Rows from block 4 of the text encoder, named by matrix and row number. Each number is 500 + 50 x the weight over its row's rms, rounded and kept within 0 to 999. All counts start at 0. Numbers have three digits each. After the name is the row's rms in percent of the matrix's.
# q: attention query (text_encoder.blocks.4.attn.q.weight, 240x256), inputs 86-171
q.53 099:638452475463563476450536494496478544422450463548485482523477493526476433477457460506466404506473514610451515445429506480525580474511509434465563571562532468471488555534391400488467514466476487508442534493564492499590434479518499578522503452540425419517452446
q.54 111:550439475594511508607551567546550558533451558548492462499421495448492586450472519546513471475546523474461457499485474463496532493421592455447475525536432535458431445551425597462559374564540442488555534491493470516495520432517573453533534635474561462424482439
q.55 106:583490447599597492368440593496511484518478484569469409446497502535476450556494360465507519466503528458462479483430458533492520494524467584449534476525453455454494560416420445510510542519578485488490499451592468455505483526512413538470453474482468468513508546
q.56 108:570537502486549570534458463475535435544466477499398439562456656524500473540461431560429508498458595527566580521457477394465500443485433568463546483500455565528535567466499471481486622523517500518457494434497468457491522499430410510521479488516505492544484499
q.57 096:550439469503452512574513524522450523507516533525480532619507579567545461498523425448439514519518576483534488436431486385417598482466512578416581542428458449484593544422472437570560542584514580535560464477641448451497448453449388505456492431485491529596572529
q.58 091:516541440544519559478507507530547469531528474474489468564557524585436461474495494572551403555502521572546533544514483464566492580558529618484419432441515555593532504456454525496555523532519517523474575496537531491600533485425493533636406447481505480550494492
q.59 105:414541480494436528450592483541516460419539562489502538493544417525496417513491462465542450503495461466537443582519506487506507555396553417467495479484516411565503468482453469530525515461489487479556504480467579566483556411528607441506585508393519537472562484
q.60 104:457506518444506507548479544563545483425525478488473477461494489396565532460570532562523496570531511480501493552577604466529599482476598386533439517474500491482541467525583520490510440444500501563457490531523548536402540468545606415494545528411486549498495511
q.61 104:472476572474495491533526441509543450463490477463520505468463443451590507516531557495484534537546458486435564529542541503500483513492518455631454437469489512517462453550530551433450503612512453520565436499527522524483571522512586515496508504459478501491486461
q.62 104:462456504529532499546506498459500488453455555470503487523508482515516535454526584528534506466452509533409616459456544487518575600419570450561423579509495515493530455553579506486493431564488468487554505551511543574460534504503479510460537507414543546472528530
q.63 100:518533538542525567583551494460441405500595545555515525550485554662550590420465507547431480462479523567564493507498445487584541533521436507554512414473559520501487497504439455557550478463544494475554520481530487462435449546376425535578520401513503448547523487
q.64 094:559513484540564484543567392401569529492541570417523508571487487485435477484545445487498462532454556525491549476436561438507542564517611495461510501500477489496469552403358431449586593585494488435459469426441470474586546531409432531493560471450469487528378487
q.65 098:540495463527431449380525548465517474500556425479486508585500430413529535471536458517559522552427509484513488500475403470477468524472423521570443421385509506563440599530442472545513509481508495420522563428563465481455525489503546390549528486496514572487397616
q.66 096:451528483421555482497534459435544490507472523413511538460441454525568474424590456532493564500466458477418500523527547414414593487531557458510395466405502497570511602557553509537500507559506441457489535509506540580426511546526523544517461479515467506538550509
q.67 104:523528489509409495450529514437540532531471581518493569487465538566599518507472409498502439494479524498504464485472561476486495537477448598497524483542459514570455515472495565497528567521449511509477590524557493455461355488455436591485520476536561492497546633
q.68 093:531479492533349541584510519535490492475501544524487532517508470522412535562393401483519487489478527468554492456553419425472532494530555444398540438486489581514485513466406475452464549507497434513554495547499496442521576507536442573532469548443507527430463559
q.69 101:529484505503538475469512549437440479481489533435501471495490465452498521528514522525484495499451465532430593518548559509440502551400487435512570593480401536535503525536590601457476403480444446492546405550468535547535515534555582422495502586484606533505534448
q.70 097:550438455475450508477532505563498533482506497432447446528526549526476527513496587468508494477561398463524549485568541552455510523518558501469391525420496433520512522587566558480541474487568474522487498535571402565475559483495511590484534565494516528460596569
q.71 102:481475501545471522541476567399498547551527521466505487419504448539529556508517408476533536489428543386514522469433412450459517484516494463515519548492508559499473592518479501480476547540488453486509508450502523482548422485432439594519461486461510506545487458
q.72 105:494501399568470411484497455488501555498485504402426493488469535454584512409560561471489568485506503563531493485492505459547522551464562507488573564517427435435538553520525473508538597399495490474491483588552480555588498575477529537482605563464464495516534557
q.73 107:518503527520563488501486418472525533511531505402451542427403534437513475516427521532563515439527499476495590546544487470473444519522542502412456515465443441451395496448399418449421367464490433527536533615522530580462521426520569488491500571466451485424557481
q.74 108:395483554517504539522592515507536507465473489448515470441593547568520523475465595480511450525527472617490424621407496539543518507546470473565448444471562521471507493487408491511574499537516533462477514436536574516482442465522513483547497498451563488450478465
q.75 096:531572463494428487625456412470451515438497453475435455474487446535539548419552556497525527509428462481469465409546475530567588462433511519509516505529471535506540535480548623514518426467494446585577478537534495503491489421526517533517524511488509486492442546
q.76 114:473499430478518491498656532528534454529534431420544565442576490423478533501488507526555431488548517537453363603466504460445396497532517487446452507465533539594519492594443496461539502459472546496476456416498493498572530386540543439480491555500523569552476452
q.77 094:542464450465449469554499581454549551509539474545531571493440510452480452553506486544562441591557459524415532511463470521445482474439439412488391524436517445493495462521525527526437521521459538395449431471526532577537459508496485533488498528505451513563479437
q.78 090:415462530573609479518459548464478543467529448463576452479549470401536565432540548561532582521610501449452590510489633476546497398506539494509443541486466488463547462500497524492495488425464507549548446581478591506582564437501563503502539445506541535634501556
q.79 096:449467510542505603524528492576558454509573602469570540442528582538544507532485544565513436583467472453484464480508475534479450437547527504456569573539483593584521466513499478432464443409418534427506501490411554567530434462519510468475493589455493495431454376
q.80 111:523505529548495388539506535531538571514561532465505512531435503436542534532338586520482427431541434575464583534576470456551504456452557486516448504445457505552476531489529530498475448580467479509473517610513507558470525461604560507512523624520510534544422464
q.81 103:498446523494355422461482518538432534501436463474418504411427397475496545527419559525456399527448563566488454509435399499538475513528554470462505546543479480520398597550549569538521571523507487489526496501468537569480480471462515544488555518428487503371513438
q.82 093:456424498466468451487521468541508390504427523516541565535527362445552527466510495523571504538538465546415458529484584513535539518473474470481488499540517549561581475516520527499455464551504462558541415464517465532479461376542519470437497548459488568532565457
q.83 108:427474541463475474465510560558455516419443474476518496464508459391537448520500544492454530524554390524509530521519537482496478443469645434563434568501503479602474376551591614481526522561515473480588456571489481576462527458533564479495481533427580456439564459
q.84 098:543614553515401561470462529470540444496485442595482480613562518574454509454491537486520517485445503453562459533470512543525408589530492501538538477543487504523528564455487507538574541538442490459583495442537556458470507422471427432477446469526422497480447579
q.85 096:475542448509462519488534441473498517453530538451564523530463408570481485549482458441554581584580488587409408466521590466456468511480558413518507483485570484563531480470635512614473489527528391485601507594574508538457470460484494404492546437426523557487516488
q.86 098:506511491491480506558474483446528521445505522559516566493504513525499446460501561587550539500580463508484551449581602465473563513479529514418527577470498529570523493508502523526495492538507505485515562516520502658413568458424567407479553534457537577572474380
q.87 112:492493600474559518517549539469447493498586425543433531511413496457517487519475525533525483533510530528471556473536616557395522447468603410452493558556523582523448510526639599494484479604511443517473510495483542582470485421519543482396555527423508482549507484
q.88 092:502499543424529410428544527514475482551493496482528475564649456472487423425563542581469509631469557540564378511553644565524519563451372513520520484534529551501533492524448460455504409483464532441548544530526517496513496479430526475472509489558461499585593499
q.89 091:506461515454501537490535514517488519504413512565371516577513434479559432470454398476492591491440525452575383488457473496547555525510437557404434476484452422503459507517492480425483451520580487510521504536448500382476560521481373574538384489493451463529589560
q.90 090:525458603491471499501575443535449531454506574567474528538468470560586593499533571615496536604451558615440524461435513455512507494510464480438460506487529578395544562494576484426387432463471493476542544431508505500582469502525395526508521531479504502522503469
q.91 100:517486532512530558580525525498449521498492411498451545491514492512451512462565492521495493444528562470483462499424412475442487549545434589485548464471549531449439503496477436492476614441481469509437555392527506480561466480426511488560415492594483486591503540
q.92 095:459485464517585503455592516382534551469489405530516503550585524525513570500458563458579508556547568540545435480506538569381501499527445509464570512528501484512420581594519477538462529471524494503454440457530554494477557491541408573523499489460399515468463496
q.93 094:495583477531424528439486500386456541471579467478490506565502538549448464412511440441509488414540538451557480467496466448590491493571461492477493500532440479451540526518454397511533508478497501463532453467524539432506425477451343514474496452557454465473475506
q.94 097:462545476435521433488504497572467439495534463489558518492522472570420463569433543528544441575451519425480429558430415571439503489613434537447584441486495539456443516536471491529550467553491606531529538423501473530538511458458405478506440497559454518568507531
q.95 101:516481547497515509588511487454474492514478523463518543449548395522463542544544571559442512483489411588483593435492619433425557468419504485493495424498564527510492457558544576475522454507461545415494487476556576573536544451526547482450558455463488568533478486
q.96 094:591492516460497500528503572490455451474470442476432487430486506454527505524488530424419518423453599508503451445493408424552563561408541437488495519588435543455536555490447450481514553474467452475500509449526480461484499490462515513511490508504547464324553535
q.97 115:414479453414488570552511497489552555453438472440496523394422457575527456579510511533506445488588477475479526490494549465454518452555556555565471483449545576547449551473587583474402513430464524519473502420490553536550544415545569434517474574459432488462408524
q.98 094:530555574447482626538421546501367449526534495529525502526485452518491531508510485455566527498537540416569455482530549456490496513520431433548440583509426522548507429466626480466507553509497465621486527575564444519411464547425382492484503481501623473533504415
q.99 091:428503522501559525581580448460564516454472537527404472494512432523479566495469516537503463578483504513537489548632484547417516473458499497520507508453494473518429485545567554428541550535488514507537543451528549501521515536571511563481513533540487468534385440
q.100 100:457528540558437518510447585533469473521412466493466557444397438500542462508461540551406529465521550611495517604425425514563449494478588449459515507461528511406566578455534589557468540473493465530485426545513378501526391458454464510501471517496498493448486575
q.101 102:555461531488483527469507470520477454520593485504533375515471505377577403455481383519442500449464437520422518421487500490524513540463517523405563550508450494574516427494471415503512498461440533565522435554578519473555513553428496497404555531571396507477413520
q.102 114:525449524492540496560552539527479560551620447522514492560438461530418519555447513442496472441417460475432527483615456492467482510424568494467452503433519470523506539502533577511388481362537456395490466612593504504442570445523445484500570499547545484463485537
q.103 087:490547427483508543554444522509538564606521514513478582504453474617512508495410330494434501523469505521509535587488434469500448497541485569508532566435395453534540557462524531499470532490484556510469494523557470464588486488584539435539536460467556568452489536
q.104 095:518438491459344524523528549517493445589419484504550491519591479540636461427488596489509573497557484515447533520458511432573554461584550455529499494567506509507533518541497504493637504536564528611501447525505493608453386537509537557493502503599466436471556530
q.105 103:554508456492547557465593516535458485451580448560510421432451537491513452583465509536484541540548486345516519525518528541421463540492434554408500454479541423490479494501517433536556408477422500531467535497486523511483516483547533476472505388514548587533556460
q.106 091:499478409459405512620416464400513447507507540504480571560574540563605546474546528533470555544460488502483459465451514467484507525502459515449513423566494565433507493444568430459488465575554437588455450425518487498587439511426492549492414450450573430515527462
q.107 094:494431596522543472612489531481434511577433559495514481457527488489529505481491495437498508546585453562528498456560480439470548391383505540545549545515495446475524500489565469536484470457567449532444541585419537547557549555498512518395490483497451451527470434
q.108 097:456538506549475494473532552475534521553518517558502528523467574471456489458499472551524481486489473568447507366455464520463567509461514503571567570508472539565496526518468583497464521449503543511566460487489438527550499519502467476473650562433464545482534485
q.109 098:506542482494500553500531461522559504540582565440443413577450519583452409441489435505542423446495514518490348454367544482498391526574418507503503587506499590438564534497435433527526521490492499464557526536498523395450611532502457489502498547520541527551505396
q.110 114:455453494396411472576466485463528393500471490461550513428485449535476542537587557507484547558510453521466498535496529490472485406436544357515438443478503477443461490495553508438517485562514390510510487444421490585456544494588557509524467572466563446542516482
q.111 097:442394456485543548480583589589418523467457504537520435466472475532487550503476524480493475468475486414458537461455485507491435490573550460540516469468529518498463569452459468547485445477465529445534522480510538491436557412483482445523461495499371512545442489
q.112 098:632443449459519464531482576516478445486404469479544534541534461522544507512420553482507515552544550523422589438477379524462467478478523477430610519468513571525536609502485389509551518518587559570517437405563345471597526514484380458515578488490509443463465413
q.113 097:628565492468532461474544505471440491542522474516479489510507404497494468507557397545449429479560570555469442465595507543520470538517504527492575481590586475559534501435472594559419473515560511473527426522585493510489449526461516526502620483431511475436565558
q.114 094:525657574568512451477514465552376559599476461518513505465456500486529631442480494468472575506481473464540506447472495557541479476515535549468446485430546474460436526529565414589519548483482428614418458408461472465528481537475416608392498461497433458493551604
q.115 096:535601432499553486424461455456504555464443571456495476543424519507549509512465483606566433477475619464533520440508496582535545551626519588461553497546505412420489492409490480566553525452512390473466503541529496478457445575445449539377580422499481453448492577
q.116 101:483481536535452482457501476450524540463410491407522545532544492469505593544407465481480539548416517514542492371454568480570441544497499491487550560607495495503531514415551435472518543529545485452482474454501457442482363526480394624391433427545556559472539516
q.117 099:473462505497601493556573483480475503533490499515514577469536523428469559490542563521528532558555459394455474519539549348450499509401482412627539579477490588451464453396511570439425435481435530461432478515517567606461601544640560599521491496406506525552562479
q.118 095:566513470472540488460488534463479468517498466501568460489482527394620518564515529450533571499497466353474593504491504599470560425494406480514468455480549450504451543502449431542495499431448587550468458583481546487489561472533486462468487555519411633498556516
q.119 103:410505507513489539591443490520556475459449425476463509473578430602503459471520542563455538493475394573481457607485483516557420438516560519522484407505508550533436465528526548505498414573523484486462553545478596510470469512503496467607421455441550544481534479
q.120 112:561450438448500501478512499490437509546569476495449473479559508418482449445506514521478505461539516545496515492502433459605496434502541399523540584496489477547577471497377525538467467412487526524564490473494409535516494414495467417516470457416458512467513584
q.121 113:564606529535485506518481469580530522574452565466456452484488449574485493429406434475509450450477519403577423485481439567468477627471543508527590487490512471434469479491571454427473529557517559482491518479573479419510430560500443491403527517584524453483526604
q.122 099:565509464459508509481515504495505506538538465583535556546488587477443479530536597483462462470510511520495572508483504459473580488548537472525453562488475576467461554517505511533462457420571551502539436509448512573443553499546429448482384557459488533491551604
q.123 101:487609487518495444484500514460528558496480539567514482598546503638408515381452498529536463606431545550464473513476440558535556596493425532485518476558536526535604527485496476524569566552513555464499508483480496456526454522403473676463482448462524573559548376
q.124 101:508425519599454442387502484452491534475509493414525588514518528521534456442515493458526550496524387506563518545514549505531476420499484477515436382501555355451585538511566452588440431465545506482499501450483517535536498490462517565429519396506422439485568539
q.125 110:504479525473430543481484475495493495393448445520465447458587533528513595486522629456485499556573402560518516430528541466598464450437543485581464450578504545479545528458633549463466477524517479613452475434523376423511538546559480598506469550516501428560393509
q.126 107:528462481536459458473481541568450490483519487549555521467507407419529540503404511504518520505581503554514561400511523461460504504434619491506525516498489435511546490432533520506499537453548463510521451613503491516563451406594470465453490562499470496482620601
q.127 104:561508506482552507465510582508436486537553544461472485483444526463548488507445440584499416437551491475505488437548420448459515456466498518548575482467454412526458511464450408547484521432496541431593495568511631556461556477566422469437581443525489514442451546
q.128 103:518519513521525487440490488476421511519434551454492484443484600506481492536432351532507475515528520426406556405480523577557525479596527503495583518462466450492552560514439427488548471475552531511444513498544484494490427507473457511451548496541517544516465528
q.129 086:405488527656538462551573584507627526459539454525602447511476533482577503528414566475517510522436520399456496515440542427521492611538389458520519442529519481536426442447468488463475474460508442391489511579415529433495497564516562518568491482512521519499569467
q.130 105:556516598514523523472544497428460468523550466456492446536442518391467506542456560459495463460482484538476481424518552417494434502618545567540496462510504465459501493527466439499469418459509496436504509515443534471544449467523504519466604492546459511393419519
q.131 102:573572534530455489478543568496523491479479496451561495490544530465509488481544526458478528560494532611462504458584509548580499540519537531417511500553477403483521433554537444571518595474493485510452478422466433597551500527514435521429528452526430390409550597
q.132 097:575469468419598464453476553526490440508515506555459499505547606473502498569491568496472577487541586491485478465471441508463498496469507591413583520492501500586490600568530552555471541410506543557544477486472461458563547555571510479518475517557512479416470532
q.133 113:483521492512489440451556470425548515529455560374453532567551565482527413539473474476508459582499587542503437506519511490590527467574478501480496458549470416552620471464606479463453527478438480526466503503458467514565402528492390551460556443509517436528539473
q.134 099:569463454522439468421471444522508442492430520459561452576510557557606533479576412446484560439484456508450505438448536560535475459390596547495571415521496408468538533459543466479463501503469610468474538506522488399566434467419421623437529454561463442446524557
q.135 096:429523470497584482531582529453452575419558463494499493497489460498633494502605466392560539514549469538486582567531530401417492428480525464493507498497522488490479450549546442517496453401488388539445426456451466483573428478564562579547446496488523531506562468
q.136 110:399518526427584474493524495590496532541558457539461589481475446519457580503558590493469514495530363444534491490607555410478605523425546521532462522442517490559537522557457548504447456529444513517472571528509594547374541435489625391581462599526459556483460473
q.137 100:465521449517551534559523590421489493517509570452572512442493558499471521544505482469535495410499512401456514504394469509586505549438411527475513543509507463507506534563418409517579511421503509470495450544549526417487544467514489508523597529544441493513460481
q.138 096:534455534453534515563477457516431501532390507546420485503446426471553640429524499576402463556520547493550512546534501541540498433521617433549417637515502521622525505510512543533490525543444477521537519418499434500508486503558491446544461517483506525466555505
q.139 099:434543498440490520566465411462433489467568468536542617546543501543410555550515535460441458564532450502490473513509483407470534608453566437537449555526511611432526606539467555472460449509494537467486521482418542524450603518501530456484523562413516561541512506
q.140 100:417455483591528436506431506545451544492493498516480522484407445396444580479537553548459510561478579523527488497501474506467492420506569487577562534471432581565458510458477551560486543471462480514578546480467523503504589376514478492521455495415517504499475510
q.141 092:462513478523556607502575553609452534554420557528462498454604513527478569461487545519432514511576518411463537413382443536498519537396585517432491434412473532537492544554490478509629496566588519520500502547514423465518468584517511463427476491529519466492494568
q.142 092:528543556473470524408588547514533505574488541483593530633537452478502473489505417497482560539522502587409585406472558471469483603522450526511484567632536568496559474443470433550548524464458567481438475464496499519552467547433467451467565518567488507466544466
q.143 106:572514619473544473496510475516479561475498452371586520585456445485522482507428421514515452443514504548437517367463476463580570517487542402469531503523529443490647436483471537576437548443534495462451500559403516486510486538508491569393555472592522507434572514
q.144 107:605471514494585469441560573497438569451419481482494495474414507490531600479546564544527438478506529534443594462496476503455526492495517348535441503405539540483558600541468538557508503358541447429519444480543525576484516458499509409474538530424402593555503498
q.145 109:555526413529554496531435446466504492431545623519552484536500503592432526470544574524553426435529498527640458477491463482499464546534526607441489465573474472514467472461489524505433505542513477516426559436430616512474513552521581551550422540555589534505442533
q.146 100:515524424422451419524503405411483444468495541535466486567435566524530560487452495364440526479451519477422628495565447463446441516430463487427535475563474421417461551510593461476439474441465525513434527538516418475477489570414498499453482520529561400476466457
q.147 096:579393481560540567567454481649440461516475512511486607500499398548433469481502511518458527553461550513499559481465520402499570522533457467486430455459520505458505545539482632551480510542476482473607528508507481503521442464529455469482444491428599534539505467
q.148 105:504469482475435455440551518490465362469449506491514562491485525440468450478544539585438582659545461558446472550564520475556513541570469573546518436447566506487563445501587512506416562494524442446485512471566488440536372507529482574511577478482511511491579503
q.149 092:534508470510568444484532491498559500461522457464609423607563582502413533528495418569573419540480454437525509456527451580495483532540554524525473476564554519484477464459517437512545488542545479469469407380472531582584487454588436576464473505409459404596425399
q.150 090:447578485503415367616599575516526431467615483495562515472532545478463541438560520453529568597419572471478521471553466471554446422493438547439499569515520566459464474535365531427492479498572486483499491550508510413450460476453527497496538510527534525604622493
q.151 101:432475548503493562485451565476562519586573553506579533540514550469562569607503490583513455551414545447377488530470456549463542507541475437541577517598597507434507499618471536412539388529512557457443460442524543457496468470479626573497606475557572406472486466
q.152 094:633648488585532455508511570562464444428532560453517418570606428516506503502452529511436523490598500499527495476447491426509509552549448534432496490503451488483562494547478544496447491510598431519508549483547516506511507474418560533396583330603505443546576446
q.153 094:585572479513473468435454413450622470470479531521429468528531515477562414488454583538486424411432484580486373508616560451528501525513521437607561496538508450486519536475469437449552599528509609458409441526528509556445533519537538531498549536447430374497548468
q.154 096:496484572460474428504444419488517464525409509486491493533528462499586461513528569507415500496550572534475511478561487549613451456456587490456506499548438521504532468535467528554505553441602474543443440524643450480432434488447462410481566505496533477534508532
q.155 097:513439525466479487451452485519400413444485490432422579528482546456516493452514505463413549497541408525517495554499383465516538435526512533473512524478559452494479518462527575540455458487468469467515499512538474452412505505501496402463457501447496488457500534
q.156 090:514396513612528561502570453617556499474509491532514492512567488374519453487580480523616485352570484572443453532577450579503539561584421542460396524502462566557500568542435478468496505458517636475496491441428480382501479519548516478505488476535501564436552440
q.157 095:536462523425587508504480435564612429574552478540602466469575514579533458492404389454518471500469448489452419483569525536464583544569516499477519534588485531442561447542436471411489414536430530539563423509494576532479492496549592536501491464505569476461461381
q.158 088:530452512443481372526499502437500349481539558464563547550534516484561567555490509507501528622593476562428516448530573537474504529418514520571438482564475478487607562522578471495512526540440561548538500542480541485555445502527594539565577512536508461474537506
q.159 090:451457557417505482430609537499611568462555488545566488453556501537482472493408462504573523508477466492421491459547459497452545562481499453536487577493503541548640505446439469526506575492585483510509472534524543561505490530501530576576560550459447409479525468
q.160 109:497486583576514535472477450495563510514552551481479473453482590616542471495414483545433404515510550410488452404476427505469444533527503587533500514529494571439502533545418431511493471512509498476419494462462458528571478564461415588551459456460450451540500496
q.161 089:508517512508475589465474632499409532469400467544540493492546480438477506463516451537416493423447480552617561437506552483565487422450474464402472561465465555550499562550537533501507450488538473568527492506487484480539632478549537419506496519530516452474489577
q.162 094:505554608472597568527477579471488566545476472471561434557495519513462514468545491541595460436573465471443522426527514551570551515502514389518508609454518588441493555439457503504498507470415468547519478499501494564434456461445445511492477509561460570570574451
q.163 091:503496476451466392549496451418546436478492526482490466549515566466505528448434519442527465483454555467578436509563460395617554543507527591510553383542490528519564448463440492505458432466521526600483532455531499483485411602468473601530477568488575564462541506
q.164 106:563489517483510550515526548463416428506472463592537465476448523501406592422544542472376522539527517551545525431503564506497539444539432547502484496505582541561526503408526544533412522549516451533481575449436508485464511587493429420491410454450533562581522513
q.165 087:501486473493513525518497404486466509522505556467573525538494539408427497432480506481558573490464545538570580571463536418446456521456479459462472515453484525578507513459531616574435511456439458517478466487531421495435570514425510475533488402533493577579469522
q.166 093:546477536500541535467468533512436475485464525519471548579418469479481484486491523562456523483497428509457583481556570488490482462461458543466493481421502536612434549365589591614538577517434477478541506494600561468453526501576491410560422462527601528406553497
q.167 094:479530505496430616495474465605478463494389523424469469474538534514531509429528552527563554552577481526524380468516489469571547488494542520516522491521506505525536521544489408538514568477498475455469557482525537424510473648414525504439561451536365545545556502
q.168 103:494584512481469544474445443472520480626488470502485423567511604534467497480534422509493558544464605485507523572553456467525508580527467589495593471529485445421484561504517521525516530542547493462510612457494456578527511518503417530410460504542493500512474497
q.169 118:552410454448534475566482537513372406448560565512525512511544554446533570518543538521535538572573430603531559591492561437441476510425492450503461543504522510535533471539551599547473462542537475465491438569503468501526481492507539420492583512505619474494579492
q.170 088:525484538469580511483433532505459541483508510393612509503497454542479514421525545572459483522524353516418379436567524459490508439497566429411563617525455545510535554477538546496564488516493413505548520561502465500573469490471433473427518394463420510510616549
q.171 111:464512451513492522487523476646564505577526389463577408502483514454511484494443553481485488458496455393415462522467528536505485487544391470588511475398561576519435505585424408487597501474503559470456467543471557542476540481474500547577454498406495539599525427
q.172 106:476602560483549480453516520455484453467458479494513457566572543428539544516438447521503491565496628443510428485528503484489508496440480528350535507599497462429516471514492453389460472562528443524431561502566489492584461533490449561461476479585532495437467497
q.173 095:490451493431518502434439472399546417462441551492484373463449450420631557446499516497573484491472560531478453503507469502524470572508453514543505517576448476504512496450483513450470435431453569588407619527555510460549516496487464383361496494584473460400455526
q.174 098:517502507475454496477496454504484437593553473420502510431454543506569533572568441497565476466449470522507554496564493497475585632551475378534491540500642468333513545547410503476488464498580546499504488490563569519457517430522545556489549516422488539468483434
q.175 108:500528501545512529543504564488442510457607506442512516545449539483479459477531562492435488517530500585480569528417626505676505453483482482439477513444538487567550468495506616489504552459413546501471524534531501528509433468505498447416389484497588521491506534
q.176 092:475506401398419511449540526488441472382555467479494432537606512425525509515494561498449447523445490527509375513490502506572478486456477570472530436490458487519455505459476533507535526487463523529491593492532538422438450584517587542485559493496517554519470461
q.177 094:500496447492560529500469468518443513351458510531401532428333502502547537535469469453598428539440518515523551479460493554562427418509426433464511533505529408549511528515539569535487519508542497458553582519580449448443493468510482478451378492488535520443483542
q.178 095:571676486480488431583468492459424462458404508405451487496514507480485481466457535463519536510468453566522552506408533376491491459425559500464416545459486462502514530482504578492535586528505464545503506441555504437577424479500532429567510512497547428503508488
q.179 099:467614489483437467385517492520521467500409520476481528591543509521571559488515477515460500529499488455515443503573554466505462550485485470595515523542477435453493501563501377436462547512475483510440538418526457616485477496513465578486540576517478443406476518
q.180 086:467452512497537565503508605511542502512442516517465533459428372532489435481527455430536581475509588494517489452492530580486568498466486482509518540489537503496492514471565510542488488465538477530523471543526609528426509529530487471446477572542485565481558523
q.181 096:525433572516577447472502471547526469422478482587529423517531463543415567520537473526500391552473524520433577538479552457480514541536595535539571509487516460546505436525567501525505485486533446464526505548541413492468521440471427496418434553605548569555489439
q.182 082:471612545428424471514537491488527518547401432525484500454511528499486476518475564511368557427482515478496386435556436435556465475496538567500563589496470504560466548508420447592578499502531503437493542498567493487499495534480497522471389567482409510432504585
q.183 104:513492415533578559512540507538413508446443417500525500499437477514444477500557558569499469500488528505527507525421609497492528426472476515545451456445474543479386522423580549523516504518474459525597520612551477499493556498445520450457484586483463537548521538
q.184 093:498500548445446515483463366471527456500475443501527521483596512410572502544574467532459572584541415426518347488512523489515559552449581550471558468437436449440556567488599495489372570545480512574447613508446567465444534503432461481392579524516497508456502530
q.185 093:539468494581515491483580586455480528507481479459519521478458457397413467535619458512457486489529503497480496464585558399454507501576479449470458498484427498448524595497482519518479481486485485499537542519427513522404620486486467426582518408395596548560550415
q.186 094:496528560503493529440591554487493593508416503483589348609563420504510529430431573428377536525581490560545518492518469549542493442493521511460512498437525551563523508588489456441534492523483415497537619483530450482501412539437374520506537526518531572535554507
q.187 099:474531527459467495434515484437574512493542548482554501482528556479454503437433504432536482521524487581538401440580547515438469523528576590468512555519527608458499425532489446472496461455493527361470440459496489521515447527527469605468564467456426515547438524
q.188 110:522478590526470532464487491507544567463575445465543433524540503473584416498453422519530494475478498512435414441478398570529476558558553449442510585573458534404468500552487477396548507518601471501515461454453518511553514530512511606427520492545431447480479469
q.189 097:584567489539540501510495471488426469469521543586422459524532470529429560482539410489429428480503508539476518448425464512560475522517470493447421502435425453536424469547489561526586603468524453435598612480493422411415493523599459479547530527563559556525492471
q.190 094:529468453626536470509570507473451474465444582546455514411444537513472577458516419489478572518485531453626568436472506430484522496479453584451491497445509531507517473525507380528480523445425534479422548428550451515406516446569390429486464408443537518539486467
q.191 097:500531535643514562630466498520479592551558505472552520432517529511505519612485460486513468435568474519401497548467447529415501455564491401582363479495530504378461604504439531465509390515475554503434538557456524558559500453597595533510530478540415505516583482
q.192 106:570434511504446478576478493460512575454508504518440489483519497502424558527406517494477494552543533489546516399549638444475461419535532504420604479460572597558593457425476592629456572425476537538483564542464520523507500529515421504438497517465495531505550500
q.193 095:527512520434592531505467568595527500528557401580491424572505519575473529451501549517451547533435490530620456597485470508553535497562489571506493481439433566516444467559548487430587479495439511510548504499557550502596516557569538521601473529504548440536445516
q.194 106:478487533446571502549548442467527495401470443432495440608494445627477558431520488425501520509513528559535465523508493490514490611540528521472543535551454552503581483565471522502541489582478503519472523369505439491443451562425508530578529546519566452463461494
q.195 100:501451490476572467542530521491453578492542507535477440498455584507517516510425520477456487448473504483449549520534538470486521485489573488496562522538576470465564582461503532522492430495456578385453555576430507478562550435499469453437526473522485384468532560
q.196 102:537578457498447467390476483584494462509507492466456445530524567524501436490466404445469448482362472489561455505397474579556476436626524519482528482507509537429583548525479424521529457496478517601443598483565461470512498589379508456480479406558577516421451568
q.197 115:502602489503447489432437575466477488501454485491528459595530515521505395454456511490408502466441656548549444464433486517521542425566456481397508489538562451496471511499534433522468575552504504474488560520489404451515484489483361476492503493491452413510506486
q.198 099:477510519479559550603552525528519535493557449519523560451470344592534545478571590491527481447435453604498542520563546525440521530461560490527451474572398541499491513526406542482459397502562419572571522433500590524510482428496480493450507567457558470542579509
q.199 101:545439485489556469491395480419421528530572498526552450401507498525473532448457491424476496420457495473607513438478526524488408518560446503463526508534557470556525593505478489532419495530500530394477517577620532472498483502545529477452404408500516425384462494
q.200 102:516467453552430512503464552544548515534464497450501547501537499446503467379508488570536401522558554526602417550416519471471576439548541506502460437408470462399485573524487485473582502512525545521556532458527462561478448458502476536535559491448356478539457502
q.201 102:521557474504436433420471522473486449532399509471498378527469525491532526512463375491387442458417562517522574520394485545600479524503566588474498493489505462433515541472442437550519585470440491471513519482549437519474632479540472594423456432483504501493451503
q.202 086:500534385535537471505498502534513501465499518555515561524508502521445444464515423530538506427491511456530469500584407516446555503455512464526514521432518441404500496495451442437571467379487526491535534424464501492561496482532433612491505484465488533553513519
q.203 105:321503489488390514494453560521576488527544514518501574475553573525489498522492573567593490552528529498539484571555609591462562557423468488494410484381511511486529478483554592520524483451530505535493554558443603464405570459500572474507482495539507510614469538
q.204 104:516516549560518445460492519548501469501460527563489489507493529509456529528499380571460486375456501488519512460399426410523522511532431553407557557564502439475487424519534443495435508528471497439485487505574462453516424597515436466550483413567540522541475533